{"arch": "dit", "qk_norm": true, "layers": 6, "positions": "learned", "adamw_lr_other_params": 0.0016}
Rows from block 3 of a small class-conditioned image diffusion model, named by matrix and row number. Rows with one number belong to one neuron. Each number is 128 + 24 x the weight over its row's rms, rounded and kept within 0 to 255. All counts start at 0. Numbers have three digits each.
After each neuron's rows are labels from the 100 images, of 14848 (inputs lightly noised), where the neuron reaches its largest size: "strongest on" is what is common among them. Only what is clearly more common there than usual is listed. The data: seven-segment displays showing three digits. In brackets: how many of the 100, against the usual share in percent.
# gate: MLP gate (model.blocks.3.mlp.gate.weight, 1024x384), inputs 0-383
# fc1: MLP up (model.blocks.3.mlp.fc1.weight, 1024x384), inputs 0-383
# fc2: MLP down (model.blocks.3.mlp.fc2.weight, 384x1024, transposed), outputs 0-383

gate.265:154141115112104118123118116150119141110158119159105073091097116117105140165124158121110114134124111116132121125153151127147134103136097124128138093097115093147124111130134166132167142136145110079088135150160166092129096110096118149150106123113138136097140124078105153126091131128101116184073111096161121132106124113084109135104141099126077156113120142108126098154152112117110145164125117162126148139168083152115117158137107163143146192134115124095082135151120131154108147097091105071105093104106150090118102148145103071145151113143141184099088155146098125122160167105139136117127097146119126118093172143127135132117177157128123146133150143160156097102123149101093129144098154150080148134138098075113136155055142109116163174173107133171114161117127176127125155106147132128131124133109138112160130116110100069128134135137086171143118121143115119080165106147144124145144115154121140108134142150100163142126102083155107162092119124111130140135114092123166120137161153119108137114127148154072153126132141111125104144101139133120128118092118144132105103089113139103116147162165108123141165122128122149128109141122144141142126129166125124083149165130106111082
fc1.265:162107130127137171144147125092087173150154137152069150134107151122122163109106167136109146104122129120139146112114138094125138130103140152137156110145087112112151065105159110102125143098133182116160158112114161129076121127100089148217118119132111131118125104104166067113139148124145158099144150121051137154123142144144116106118120118125125109151090150141071077126104143146089152136136119086157156115109114123142118122124106124143129143159098125129139131143120150115130178154132153121080129149128136118104133161148142103116111151116161142136156121145087144172186110147168170107131147116137132082104142145119093125114122140140110131106107066090105125144120158126116149121123157127113146127135104159135147141128110128139136104135110052143155140148161151122135139101093121131143114131078135128130109090158129157135163125114155122159144116100123135103126099143110152131148155177120098170082149128151099160141137139160146158124158113138144119109174137147183153162130140125130159093160125116139106092130101125109126090100126145128136099114172176138146102114141098149159083137144103083140151132114157117148154118123135163099120145134110151115095129097149156118
fc2.265:114117110122119106110145098129126109190089116116087132157138113126127119144154159113125103086129161144134158174152114145121126141160079152135125180115111103128127179110115104120116159103139105156122088100089162150121113131103150105083115140118117127148148106125181129128135110167112177123116103108132145141147122143124122132121064151115151116137131196098141119125121137123105153135083101143129148128157124181155123127107112110131135177102154094081135099142119113139108123174122164109178134147099090149124135120131113123090130110111101121184123120138148095085122086153103149120115113136155123100134102132121148101122129101191134142149136147129146104142106109135126127118105159112090117157117149145132164111102115140147114128107115122110148147114165082080115121136140138167112121152088142124128113089156133141109125122151145132151147127113115130146147140107180117166104147150138135132184107143125150117120152111097095143158151125117162140109140099086112159119134137147145140130106093136147130108107130131168132073083142125132143141141162113165136175091152128123091172194096090122143194127087180144156171128166111087147123143175123165133168130139128145124
strongest on: dark on pale (100 vs 16.1)

gate.254:130155159116120139106158130157133141136127130114131141127136155141121136168080098146073131091135104104124147107107116192153149153153153121156138103128139119113136103170127153130109104077135156139142124155102147135151154103123113100091104146169132125124112160125133112092113125079161101082145136104113118105125142139162169126098093128150125108145137169116105103107137107113152139094138115142112169194129119103137124133143118094077076133148110125148087174126139114113154106115145176109118114102116113080173132137147104091111103175098117184132120158120150154134082096151112127132120148127128125177133168134100122104123151104165111110118108088182107138101128116135102081110120158171132115150134112119142080141115125154134137150108120138146116137138132119095116104160151116155146130131148144135157146122114136097093168114126145136108112141121156143138110099128111102098154148190138174140110101078144134084159120148136144116135118133074075157131159124084150153110136107132213158100143156116163107130142132130132134114111124137156183153111148115128120142124106145132142090113128164157130155181077119149139138132105157120129128114117155087104115095135119133160
fc1.254:131097132138147129148114098164154140153118105141156155127129122091141125130168145105109172135103158158138096138150112140099132128112115147116172148125115132122138130125161127139145115090141094192137129128107086124125151152120105101108099140086149108118156119144154146113134097126112111106156094131127106130094116140154129099146123089102098102110107037086134125142130116090124124138122095108131117118120089133093114146101141175153119045115128173159170114100121114124110132140146060106181132135147163095122139116133125174117162141130116141141136145177121112129135086162124078126137092139095159080065114138133128131096087150107103120119188167162084120123117116118112135150120173145099101145110121148087110123103150103134159090102148102101132099119100129122129117141120132124124113127140098128135106125144137128088082180079143086132120115110100139085145102142168086107117143123114124127157135089094140116147127132128101129138115118132123145145142119149115146113132131122113136141175124068111134105111137111111163120099116127138131092162074132124147093093172108131177147154160102102119098135126113144127115102136123160114091162121114143130112156182116143126
fc2.254:113166112108150133133101127121106142134119122226170095080156169120137114118150152105171164175127104153126117121122149145154144120121152103159115107134158120110176143097152122132140157138125118115140128166136148100121154164108106089126158099092105124130120111145101093140141136107126131177112132115127104112095156124157098121140122114145137152139137123137094114136111162114134162154088175111134136119111129125142109124112131149113128114104085117164133147158132149148125114141119170132131147101111115118152151145119130146110195102153136165121145125129103100135126162136156147112134142097131109128148098142112152125132116111110126078131101173132139124140165154179104114101164148154190135121099149111144142133094127143103110119133104132118138150136132137153170120133209132147122111119093145126134088149121117146121100137106105095143129142135143142097164163179096125087129151112105173126109105093135116148126129165160119086106096087124182119147129126146124108113142136122123116155106114199208122114133138140137166094158088082126114169154121125123130103165130144130144157080175140150146121120153102110146153075130147123154168092093111149120127132109126181104
strongest on: red glow (42 vs 17)

gate.326:154190108133133130158125133134145173150144120150132130154099109125147145138115070164134162142131118143161150100128141140147102109098127100107112155113151148086105092150167109087133159160101113111115114148113160166114091142110103124115121118148094105145142115133114135120143104161167103153139169122125132102105106081143135166112148174153133156154139144128117139139136132137159087130130178131135161132127161115107131099158150133086154092145105132126123153137103157089152139103091120157151090076166140113183142115135109079141130141116114122128153121149108148118146125097149164108104111121123149141102118186095141123167113115112106130143137140152162125175160111172074124147143141106134096122094106113098094151114124137077090096120118087132118148107184132102146110147155141124076181119124073110118118097127122123137118138147148146117131155128108097118113104119088178114154152118147091163098114109127137090127166118119144107119139140147123119131128133087143122133125148119180136121085073169105077096107103169092144106144127160172118114099156136118127122106154083129101130136160113128112157087147126163161149151118097139152133154121121146118136166100100140149
fc1.326:123109121082137123109131150095142136149089150115144104135133081104123123110100100176137139113114109094121109099134118135132116110150121110097144108122152182159112134162131134077120090134110186135118146146120162125114114133111114102097149151145074110110132135106114100115139148077122133192130130135149122114180166129098131091098130139178120161102099109148107159129134127091150114101144174109149141153121184128122153106135135112135124081119114110099145127144117159130149113126097067100109117100118086126153121142168134161146125152105147141159107108176113114150108142109171141152129155138082145141092133185140155106137167124112134124108096138136117126114107141074119103096076103108106113119096104135142093143134114113111109155143125111110161113120176167101130110132136163177080156124139108125126111086133135119138177099136095104104142133156184100121126136136122155145193132122107112123156125133121132104122124131136100092118105135157169116106120126143099130148143140107157155132070138158163086119122130181086124168112135155144099139124148145108167121120117117090089161181151120150151152104142117106149117127100105103132132134113114146095169119128100133084
fc2.326:120180136093137158121091091109131131125143142095135097144146102163125124143116111132152161127101160129120153126142126155152119119118080150170127093102128112075136105148140163141127120124109130128176145154125163135148134114132121098150190159120127132172142109108118164137084136173081145141130118173130154132138153165157104102107155115117111105217141109110153145102113111153072126141139096135120149132114080131124122110104099119131153129174144157124136114150106158112104143117140158126124135103121082125102084115147155128144140145145139122159151118128152124103137091107135087158116158108152155034124148155118144147164151098122131107094129143128135122088105126149115124133126131153140101125153092139108137160095108115126149128112147111152136091113127140089104123118153147114101077092135149149110160130149129113137099091102180144137160122162157153121110135125119138132090128138141096089170142151131104128093123118086123115129099112160123141112159092120145115116104099113130121121123194123121136109143137146212124137093184143146108129125089134117140151100142153083143153121134125146167133159154121157150152148139133100130085178132116140106151092170133081126
strongest on: red glow (99 vs 17)

gate.410:124146127099104146118117141116166146140102126133148135108133121129120056111153170126099141140169181097123128086166157164093106119155096149130110122117129140115102087111141161135121131125150107150165118109109130182174156144127147138139159127157130113140123109131114111142140140133114132121141099139106114155183113119153162107113159136119105139109144135042141129075118117115094075109109115130130158123103132119149137169073144084127162123138101192125115127083137111144088137135131116136115163144074112131115150131119080108128150118144132139088127112162112148173077163110108153142117043116183115152119132136153101114140106131111132121109089122098118097107155098137118107147131092146102115125132127148114098134138135110134158147119110106140110066152132161137143141148145105132105154131095132102078127086102155153107119143095141106136100154120145157128096144115138142120149137108163171130102107117117104133123147119168173119136123130150148152107115132138172111119138178141091089155115130125112182130156147148129166150152118166107128100146123145126071108151095097130108171129118135108130115120132101156107119147126108099117133147143125143125173192126128166131
fc1.410:161142090139164149117141141121158132145162107154161131155159170131129136116128144150144152153167211099133101139096127184142163168122119120086114144147138150114119180131117122150132131156145077169126131116155114133108071146155099126141116146134162144120149098135151093155143136072107142146102129085121083126124134103116129103131154128136158108133136114126170091119113101139105129098135110113132114139108112122139118128123145127151145083092145100088113108175146137086129104128142128118115089109166127107151127149113100142122111118149142130126104100120108146123136132091152134082173174088122102179117130166151129119116150139137144132153137145187114115117113158110132121081144082144086140096093105123155095114130105140127108141134147135109134166137138072101128093085113116130124069111127180082100123147091110127135107101131114129116163103080180129146120072169124132114124093133162107129168139086089148160108072096140151122119121080140109120100143132125104126166125105099109113140120132130131108113157108177137133117133123151144137164097143094138144095150108160159158144148140081113166121090093131119125131144129134127124125141115134145162132171144124107125
fc2.410:155167141097111160127126145102152131147104080145133150144114131134133126088151158146162168149118136109094127106087116135100135147148146129103094090128107165124113074096138145112121086132110146168106088172139092120086082119082155132110142127168140094159140121125113155156094147162140132165100129157131126141120132103094062144099119139101113166135125141103143100116083158121109146120141120109110092130090106146090101128137129132133084124159142116081116123082169099118141171119144087097099135110121129137101141150111093133103151138124166140122175144161129102114123106166105160092148120111123108128109111137098138162150135128147170136105114107081167164132138136120083102132121101104150091132125145113133112160131122162115096108101152103114143061135135160144117093145164135105144117094164109087133141132127145138107170134144104122115118144107132117125127124169097156099116156133127149146146129122137115098149106139121113095156140121158152128115113133155110165104151020133112120116148115108076143081148090143140116119137146120085097089130143153127179161103093106122126134089100111125111144135127145136105139130120090158129144111079155136111139135136123126136
strongest on: white glow (99 vs 17.1); the digit 4 (56 vs 27.4)

gate.164:125144130107127104137106174127117171143149143100096143150114132134106066095096100174118152087164155110155130165094120164122093154168146168127160111121090122111139116129146131127150153167115113104141133166151099112088141142134126090124119098103101151162133150153114123084138115174104112090116114178160070110130127056125149123120131127177132116129148084052127123098151171154148121123082126100124120139112165102144143102126133122099100146125119123107142171124147119069123149109137147106101105160148138146147122131117162132122100153062084129097155146109127133178152111126132142094091097092146138125108123133099106147149130081190147168125123100122089122181065181146181113148154118108148129116135132118068135121139150121133162097139129128122115110134103170109135135134125125086117132153112104101116187146127164110127126133151121181118130132135114130121103133128136094124157128094145141133111131113110106140129159111152143136098115137123139111110126122116154114126160110105185102131169132123114127126104142115137111098088135139166096129102137152119150093146095127159154102130130141119111106141124099086146134138126113113104151150138141100122131132151152126150
fc1.164:145143124150117121126131129147108133136140071115137166146104165146119182130122139122118141143092135130149154106112132186137144092113135134144127123101124139098203136139143154151129131136135106133081148146108109123206097170138182139139141123182111113157138155149109135144161107144127130123161099100109133135169135168123138124137167158149137151104121163142132131153142181129138110131174118172128145143148111126097155118079150148125129144077098099127128176115125100105174145162178125111137148134158097137153119122101133105122125141155100139126124133151144144155149099132141114162153116135095152171152136112163160113114136119145120140139134137173132112146124134132152149148116110136133113119119105108082139100167101183146171106122154122144137147124126130124148122153178102102147139130110141119096105077140170137200095153113140168087134125132171140171135089115165161142143121128120145145164099145128141118123133150143094106093143140118149143088104129113075148134136157135082092128117121117118096145124145098123097107165128141173140147126076128152122162097121115146192108150119163103134139115136134179149118115112174156099146147107146175123133111134170167131
fc2.164:113125140129130101086144128086086146107129120135141103100107125118117089111135122142129107114109069136077151117131156123093164126100118155106126118148121111174172148152121116172118171129143142114137108151168104118150134158140134153189140095109161109174134121124143140141152067114082154103132094159133165129088129105095142115155113126129145101105147121079112107130102133168120140142157135126117139138134133100097098108130126105115081150130130118112144084139151094162153142132122088103129120137097087165120152160124194130109126143082149164038149095162140106098146170139143152150082148153095142129105129108126141117124077115114123125143111100119103121140162113103110147137137088131127130112131122142157116093119089095124139118107095107103085078113135145111132117147145113096157127140119113133118167107125186154151132092159138099126111150114131130107157140154122144155153131148154144082115134078087147131121169141160106201128127149160155126171153131121138112120172161120147134106140113121126068130123141116071137156144130132112146138109124119097115134137125104109164132125148139084170163106113154127099135148093150100128117145117112140152108148133120117098
strongest on: red glow (94 vs 17)

gate.185:194115146162120143155155062164130128095155118125125152123125133122078107154112140071130068112122137086129138125103171124106111133124169129107128165092121119108122122149112091110132123148134143159135114097118115127097122122124093158122154126137107175135104094124121136162104150113115139120151112159161158131148138140162171114143133120125124127087109096110159150117176111106133157140179125102141145139137160078146128124153181160145073127097141162066139133125121154137121108139103118094192125121129123128165180108131130158125142123102138128122169113127184121152100094156126144140163086133147132101172158090127132128094134122130151125119114145126143124117160123168150148147151099125116138135130140149106101131146108113134117162112116093116112112139120133122095176136142115116120129137097114120111126103129149151084106085131164078128127100141158118114113100108168141143114156096183121084118127121132145096085108127137103080062123142138125116122128151128137101118120146124114117143050127104116190124123137154130106077156129130159129067135138158166180127138101153103145122106107144109151130117125141159111113138136124133086137105108156144124139114129108069141
fc1.185:154127126147140134128115082155121145096096140103116178148151146131107103134086114085109151141111116097119128143122124110153097142130119172150135157139107092161059089114135117128105159123139156163110130118124139137079124116113081155109160111175133144137065131106153174116119141131146085100079127128151151125106165131141139095117140107103154169132102118137141160112137122099139134106105139110134118156144128142142118091164153151106112133133116137112141109104107132152153143130093112116190088153109176112135116095154107169138136148125148130115137122101120138130123091138131153149151094117144112129129105136126134122131149134121138121115094098135132111112160128141103166109151138106113122180118124137090158137174154147137085133112125110100180115130133154118108168131161101115111102096109095093121121160149142147102087141078138085109082114110072157112097093153120106109130171162123120153140156143121114087123106145129105122096106138158095110156110169168135146140127185162095144080147108100119149104157173117116107082151138127144094118141148104138182192157107127101153182144109138129126092126184138111120120140108122096121121134081146130126162102117147106126
fc2.185:094105146112136155160139078104155130105142159140107140112152133153177152083136135167135118146130147182132142095121135122143079128138130152140124137089133092133136167123154159095133135143100111111125140110144138129135117134095213154131091116110148124134124152149128131144152077157128087115120153135104133158143132115121144125112142111155101128127147123113116162128131162098166113125147113102120131129112179121123139143136167131121134120170127124083127096104126136147117159115149120146118168121129112148072136105135120122133109150137131109137164156177122138155173131136107199135115140126139109127110138121105111111109082182097116132145176092096073140103148128143115103099104125110137153109127161120108110129176138129143112123102146091139097142111117127154111177159090123113148115137097154152140137127124126095136103134104110103103105093100129121141145097143117129197120097151110156115154097168112084083149110129174106151150163142113074127123150101142119119112120153096134187135148146149132182121157165149090087078148115133133127133140134094109169165121160113198118106107068140108164142122114151144117137133133100147090099132104106137124122112105124081155
strongest on: dark on pale (36 vs 16.1)

gate.177:118129103094169121103136123145102146151151158128170093123131115134135177124121094137139152095179133189120170135143139131133159135119111130138142116135140156143121136154131124130094137099107139101151140122160137127155178130131119133125148125141164167138094144162128173093170119154122117103163148150118148111107092123099129114139119107136135152187132116132123150126140097143127064092089104114153127145158143170081144115176158137163115157136128154084126146133155141126167157128139180167113067126120127099141125099131111143140142130113111104096119102170124144128092093107140119084121154089123129147122165128112143142141149112127110099118175109134130155138144116155092115134133143066117126148104131130105130148111140137170096111099079114131143146151092087099154119129103095143133123141089122108136144116154119149141124130067126094125061131128136140097152103142160101115133132145140166113052118153143167109147087102119129107107148167169165110129105154125126120123120123131118147125150170131144123103139155143110086110115101149113131140127165181164130144120151113173150087127116137118103172127098123164175118166150108186110119108111119172150126114144128145087
fc1.177:113160120143171108143116159158058159141123155140124129120089115146170143143133089154119118132128104198090119101144133134159123120119145099154128138150156152122139088117130141112079158101124146122112177124112135149139139122131101157134126172110160130119166150131098125113128120139112102062160131118138163167140097146134095114123104136110159140139144119131126162146131137129175110117132124117110141099133114110098145124166131165099145134106113130150127081124109150125120123132136132117158095098097091125138134103099147133140122123112134082101166174189117166123092104114149102122165170122103162139072119117079138147125172093122114125127121139147163111132134126204160118102122111105081114091152110133099169145115128108114106105094122094096140110132095117130138154114103127141135117131090102082139119143153104100080160077141121060131054104116099122143124100147149080122139118124133130122094144104104179079116133151152124113147112146127155120160132159095143108114090132113148113136113128101127153112117137173108129127092124137172124110128158126141112135140150135160154165127127092144161132111107133132112139133167132090138108132119131077179114159148108153100
fc2.177:145176120171111142094130114080107147123151131179160150130131131121114107143115141120160116174095124126119126142105126164142096126136134099131101146180144137134112139096145137141184100134136129163136067152118121142122121142095121139116088130118115116115120103143135166083127147133200135108148111125086126060155140140093099081108126129110132112106168148109142119133098139090141100148120140081129131136105119116164141131160127078082123130137146089172139101158146122118154152138128133108142118079131178129148124078115129178105145111141114110107119177141139132163089116128133124183142154153124147081120160115170129149144124130162124099141106142149113110120135107158146111098172100114116117114137122098130138134120127131094107122163129133097104102114103179162165131143116139117134117169154141100113101109127126113164145153101111192114097156148137133168146126152169162091132085095124161166118128125134117169132147155154148122138151129160125124120132139149105093131088118138118193143111116096140131123141118092118124181120109139145127120179135132140134103164097138105129092095140101155078107165140154062127108113108123125140085106140138139115139121167117158146
strongest on: red glow (77 vs 17)

gate.488:160123125154112107153145101145151170104110140116149104126101190149145120116084105139114123098080124154130110155137121082144119134121125121148122113138130109159112140145101103114105158118077094128120129091139161135105085103140131142141145102130145155129176116106073092143117155130195135127135114160115134138113093099101105117121110091130137084179148088137114122120119148128136094152134114101113129109134143158140111140099128163138138126108121128151148110147112100140141093122151111121181168174156110092177093136138167110154132133107089155155147127192138131136153095113130089144166121117110117105136156122108138153160124134126099156132122117077134128091115122155137115166115094095068088088126120113119097144160148148121098137121155110090127097149125140107102153123089152111138106173125109112146163154118134162081107158124140116114150092114154135176105124111145115100097182131139095155147139117158167131132104121150125108132101131153167151084123160148116152113067146135154115115113106087143121116149107161126134124103139139101097108133125146121158142109163106091145129142145156135161146101106136133053103135152172127127116139114123176162162148099089145135
fc1.488:130133158116102111125117127124156081120151125113165128114101087104158136145121139121107099084106154089151134150141110166184119124144145171146132136086119115142108152145136099090129138132119095131168114138135131120124098139104126110127114162125113106108144141131118158158138121108138145105116088130130131112110177120105135106127135117118122141104149140092108113125119155089096132155134177152136148117173143174135146094150104126071146137090140167153078118145088103133092137136140099085130154122125139128144137139136154100104138144124118087157121111112133114124101132117147138104097119160105138147106169130103120179185153095095108105147132113092095139163125074104149129111146157165179087138112165120160152152115148109147098140143153138122107104165127126152141181119115125103157121079081117145123173157170112126148110094126121156137171092134128144135123129150113127116145124134137144106106192160155143205132144099138114090135118159137147169100132119089112133150104115133179090118141111107117150124121077096108101122109157111134155167133139167110165162132149115143161168142113144119176119069148138163126134122162122168132168080143143119145121111111090137118
fc2.488:114146112143116113143111158096151121108165155136134112126118150155082127128119128106087116090138139129085097116158142126131134143154154169159131145123134150136101113126124122138162135126126105121109099145190166144132106141130091158094110141140129160107125156132140110143104142093103155152192171093127128116124111105104142101100153157148085111137145131127121140136144135145148146124136135173158117087137143127112116190101136123152072157117146163095138112149080126100133117107134114171121118142129126147105095088110102130125148110142135139105139154138150148135145133134145093121115164101123120132123126147150129129154096128089126163143159131116112117143131151097185143127140064062107100164167147121115115179126124169102132096105191100185137129099141118142096153155121139101099153096100137180098149116113155123134121147126142132097137083141126112137142120107109084089145105147108198157083149136120158133068153148114093092142137145115100119085084100134158140112154108127102149116130113089092100100202123107148137152133142103082123142135148116099127089149126101093149164106140110107115136138132129115150149117134073134126120100138161126128108109121162139101
strongest on: dark on pale (40 vs 16.1)

gate.411:122130162165136085146120108153113108081151137091129141147128130189096094118167149097133135130094137140122097106100119135099118149111187095141111101139096141124141089156159143079127126114149179125150114121145162136135117119087121134142146147141098146128136181083108133145101123154118127093137174125115152098078120121122097125131106136141126103115123129154150141139180140108160103140126131096138106107087148152171152090127105098142149150126118112151155149130128140124101146146126117143115107136139126106131114120121124088179122168109139138139139123093083174137131125119139155155153143145125169154121154215152137118153152151078148156118129110125140147093148104123112093139122089165149092124154102103158137163105144143122077126163148102109113131126148161060136113147134150074104111063130185115132094168148149121130122145141118133128145130103155110115154083136139121086121147170123123097102138136127128167147157141126152102122147097121094159142175120109138123110139141150127174141153092105103080157143139125141125134111148113136101152130116115193159141101100169141109083089123116114133134135107103150111157159131100113152131130138148122130161090143092129110
fc1.411:143139136148112108109119123139152121177147140127118097145089104091097156146132137090138132150154131095102128114113166147119138121073136088135129154161134153164202138130117098129109106093100127120109145145095128149166122111155112121135152143139105127153106135104147140143102136098127136116130101132082148094203157146116108114098153139149122196137130134151113140107138152121085131102147081149113063148142105137105151130139126125151097083124114139120120111107134119079119139107083129151129138152121125126126103138164156138166101112131147125099116118188111175133123151108130134134126152094093125122098109116099120095112119132156129113133117175153110132130102176088138102114121163108123093122130155142112137117118090149108115119170141104124126129165115091150173108146124094143163121128131154108144112132100140177141149184112145182199117108153158056124084129124144130119119107113082158159131145112131139101152109134126137149085098166127112141152110124127117148082131102103109131129132166125105149156138125152169099097128162144140134096113177142118159102112147129125124120146103212124099115120147151117093092136119138122125094102143136144158106145158142091145
fc2.411:136105094142082111113108105094110136162141078134119089134169168110096136120168151167140168139085114123138118129166147160099139135071086102078163126113122114135173095097139107130142127116142169161120113128151148136100089105098126156124131121180087116136087137125137094137148095147103116110091119114143108117096130140143115131142185160115146147140110145144158173106084136156164124117115131138134100146096146131109115098185157089174130150200160097121169136114151126150153117137097118123140140112093118144095082126117158140091126112120100111093122103098113119119134141119077140125080125109133063134101117115114144135170164131106152098134147132148122110086084112141074131150122146131145121134146094138123125131172148103096163128154133146141112127098116145124169130093144083152153154134117178143118111166118150151140125163122106117108188117110153129125143120122113137146143097163146079142137163100150154095097159165111135136091121137128141139084137139140141136133132135136141178102152152154116110144112111161121140173157156093121109131126097104176123135135107130123120092102140125126127156086137123120092145135122123108104147150152160132145117122130128144107
strongest on: red glow (47 vs 17)

gate.668:086113099115145117164119148090143142157149130127105126131122114081133110160108106090130113110165098145136132089119121102136156157152096122114139170129091108110129145131159124091102124104103131132172114129115163189108123136125130141119155154132132138170154131116140154058124135109122128190117120104145130152131178184145130125109164074084134126116145118138085145119126135155114128123150184148131151163156154118121160110116122110133145145125121099208141130116126103117160175142135174137128137143161142098149115159141103078135101119119129141122172104148090138142134126104127115120131136121125154146146113113118145131156137102107120075123111147144124126141175140142119150111120164152104106133136127136114110131128117147166159116086128151103137127120155162148114158133045122127106162156134101144145173088104141163122124145091104126127153135130130136155117157115113124092118177132119129098073133113091136146099121114118201122123122120166103142174121076122128109121143148143183124112141150110177121142171152147140158147124138126153135158139202091141113100122147141114113119108124108130151122136112112164142090121120110130079096145135123162131119050142116098140
fc1.668:149147088093088143094107147122177156096118142113118127138128108075109144110177138128102141175107124160147154160171112155117122144092134119117083141121115153148121148149170128120124145118187137149100133100125125150127080124178162141166155160122121166100109153135157112125125169101145131138132114124125138130141124176167132155122157094133120123104096169133146115094139116142138147127131099150120151113128172130137139149152151126131088111128139175110132135083143088135124161145123135162113153122144130137143129151138167119170115168073116157134125109105118148108104141135099125132133166147123119132173136099116173108153186184191166109131145100131134153169147131140107119127111141161129144127145151169122161165154160118091137160129132138123104085137150160137115158134123155114146153158104156129117130165124102124136096108131111043159117117127139157126117156147119102136097123144159153163107127151107105104121163114109149086130168110072151110096124117125163112106113129138140119108084127097081139130118122104147148110118137110123165149098170132094114094126197111166122155088149131126133147151146139153152124107125159149101149150113120166127101136126166121093
fc2.668:098169060131143097153129133129096099105125124106116139130106101099147146152094134132075162061146128098134159161169110147138097144125128114121069126092106183134118126124101150122085118126121107146090131138116123119144118140199127108114124097133146120126122124102104132134122067111094146126141126114154092107112120125124133158097117107097140132128149131119109137188148115119124106108169119140127093108121066126090115106114129123114101113125107138106134107168117139109115117120106119160111174111145106098109128122146121092076148115115117156122112168166125164151104115155150091122104091149158163147158078118157109095101078123151123123128120124126103115098122115169111135143141136151139109145178061106106100135153126124193086113083127106145126166131117104112134143135107105127126089108098124132116175071111144145152154127137141092141104108137128141104143118139133131128120117104104100131112153159158153159126121150113109137152103161137113141140129127113094107087115123110111176092170117173168045141131131160124112132145135121112138173133165113161133102137124124101134137146147123130116111135096137118118132140104150140133119150103096180123135127174145095077
strongest on: red glow (50 vs 17)

gate.437:091140125144131124093143104149110157186180154119166128154123131127129133107090147153143113143109136159115167096106070101122157137116075102136087129181146088116153142156124130138144163072147122108155136133149149122136104164111128142118146135085116116124156142124109151129145109097092151152097143146110127119149131120184086130151080142113157103159131134141126129123179083135119116129154115128140132099080134107108100079124127130110126126122137136077113118093145118106162130141099156175172158160119119169174181160078139134119081145165133145137140140103123139116111129158106119136132127139120133134173114144067144086143134156158123139164133135123123148113099103162135101115103132139129138127091121150117133142138092109125157124182140133098079116149140122100133154139120122119107155146158138148120114135116125096125128123098167150142150105152136129090085111122082149102104145162128119120113162108117114184116134147158102106100134103134159111137145137131122121115076156143109110146158198117148140095139097147126148149142134137104116157119129069137128094177154087093156153094136138129165120096155104125106148115120146111135135141120143106090069137125169143095
fc1.437:108152119133126124151102143108141081076168154087145098110154111103067140121172115141105124109152103127151103143171123135156113138123131092137093143159089095128113135168153107138103158153149096132133132141157149140108134146109158127118132106166135139176158082112150118113117097116076103160126082125057125129098148156122091092119122147093134136119123121136141153127161103126133135145103133154122111082136128102141139161115113130128121125142162131149152104090121101144113132173102070110134143107156099147149106133102095113119127146131091083082115115063118138126152153122107133162187141153167122164106110095147107154140121117106133117099108169146120085141142151127128127117112136109141101117132094128121127110133140127093165140116107127136128116118145147143115090149133149140132166145116118106057149113107107135125109120122147183123146139160086114112095141133150102130135092102155118144146157110149125143135131112121094128130097130155144082154168144135114130113135120172107141165145095110114117164115085182123132117149150105156145091153108104137104186100119148176137135223127115130129141099076117116168167116150141118159133127142125113113126095147116139099
fc2.437:150124129152129130115113092146143126118168161160155117087109130108102103086138168145125145133137118120095161129106126131137128162124143140122155098106133124098114108098147104178154152131137138114143192117135044110148111111138117139099105096127080171119140136089166122111109149145119184128156154134092107113073163152136115149126150154151103080092135106153139145131127107137139167125099152119157133101083141122184130109115135123123115135118118104155111141122123101141092135163057136165154191122128159136162107141138144136140083127106110099127107131142143152111157122133140144080144132130144153113107150133102128095132100126129172070128142105106135137138184167187110070163128127094167126109139120154130126114104133149141091119133121113068091125164129164112131131118112137080143118139154122138136109143090154149151146122122159112134127122150128098094138115127175111106162178082146141126163130141112115136130095140127125107132098163111112119142084109104109155122154153170098132153109096128125122134107146159125104112121116098104126134094127098150141135128134164109144120179104149111079088122100139167116156161112160123124114145086120146100094136125132098145
strongest on: dark on pale (98 vs 16.1)

gate.14:123148156067136143183099125116111169120153112092127146132133134190123132146105091105162102153117138128092145108130140157114138110125156119108188201130156139137157124124141150124096149168158098126100110141137154133109110132156149134143142104114135119109146105109124143101157157128160107133109100096125163133133145147108124120148118137110162114131160100133110083110119117129156150112163179100136144115131106136128146133112149124138131120107120121130125191186168105110120110081153127137117106093081121082120133144128152165150161112097121131137126132125121119089135151081106106119071141128111117120133128114129154140148171118139117129118133137131107126148105128133108141115115109085098171116086161186125139163085140151137149172160123101118132160104110121157112104143155147109105149117175104124128161156165151149118109117038146131147139118097130176110106126108092147106144119170047169138177136134195103115118102146146114131105114138112140139107147157183137163163130149143132111134105133150117108137152107136106116092103129130134148104149123120179150148147140068139127111138146139114147149176137111094132145135124105163114129130107145155133128105083120121138
fc1.14:139133126133144136093127104107135141144105101160141096150105160071116107131079124121153129128182155140102072098090115141109145114136140125121121113136131110089163154122157156141159104149107121103146149127133136163117134133156139153129112161133154150139155141096092118111095148154107131139152113101141130139095153152127148124110124131115141170121095128077098152128107104116101064105100139130154096158148117110155119163141159169192125090105138133141138110074139171111095127187143120151129172137157133129127124108126118087085112138150140147153150082105152107172135131109140094139123121092098109152130134101136092110086121118089173121125140161115127115134155133147109138115147103137153131137145091146150124093142125123135125093152143103184148126129127117104135095115147099126150107150092128104114128096109102169120139106205122099101158110137164098123154139116132142150147129142150135162137099092106133150151104121147130137174149099167093103066099142134174122085113126099137163138141103188174157138138086120125141109103088111105135128137085124114119144116140172146151148116089144086099127138144125118077078141120094153131120111133125129125133100173139145145
fc2.14:103111105138120100145119122087116106146072128125135125124093176146136097054145137106125104136101135132093134153091173104136146101122141170131172096069120123136095157157096097150154117143141155112099148136130136137136138093135133175121160102139101133124130140118160116142110112087132152110113210176147186127123165109146142142127142138129168120164081150142165101142133161120105130137126068111131113137128125101164100084134123184132139136148113135142109144160110121097149135112134120146125159113144105093106142150131112101104144114130110150069079118119165154180137122113127115134120109110124095144130093123091099131140113134106147097166102087142165113103097073137096146096126123120121127149145119111154120114119153144125141139164126083118101137139105145155152111165141124117135135107114144117132107152108125107119157118118110098103152132119116160116163141140133121119154088128174155117169137078156098106132092141115118142104137145162115147127141145132152113123122138131146083112149121111125147105104105088142144138162122101107107141166137131095135125125163126171113115130115177115185153161164127120169112111166096169125166099142143137110126062106100168147
strongest on: white glow (83 vs 17.1); the digit 1 (57 vs 27.5); first digit: 1 (37 vs 10.4)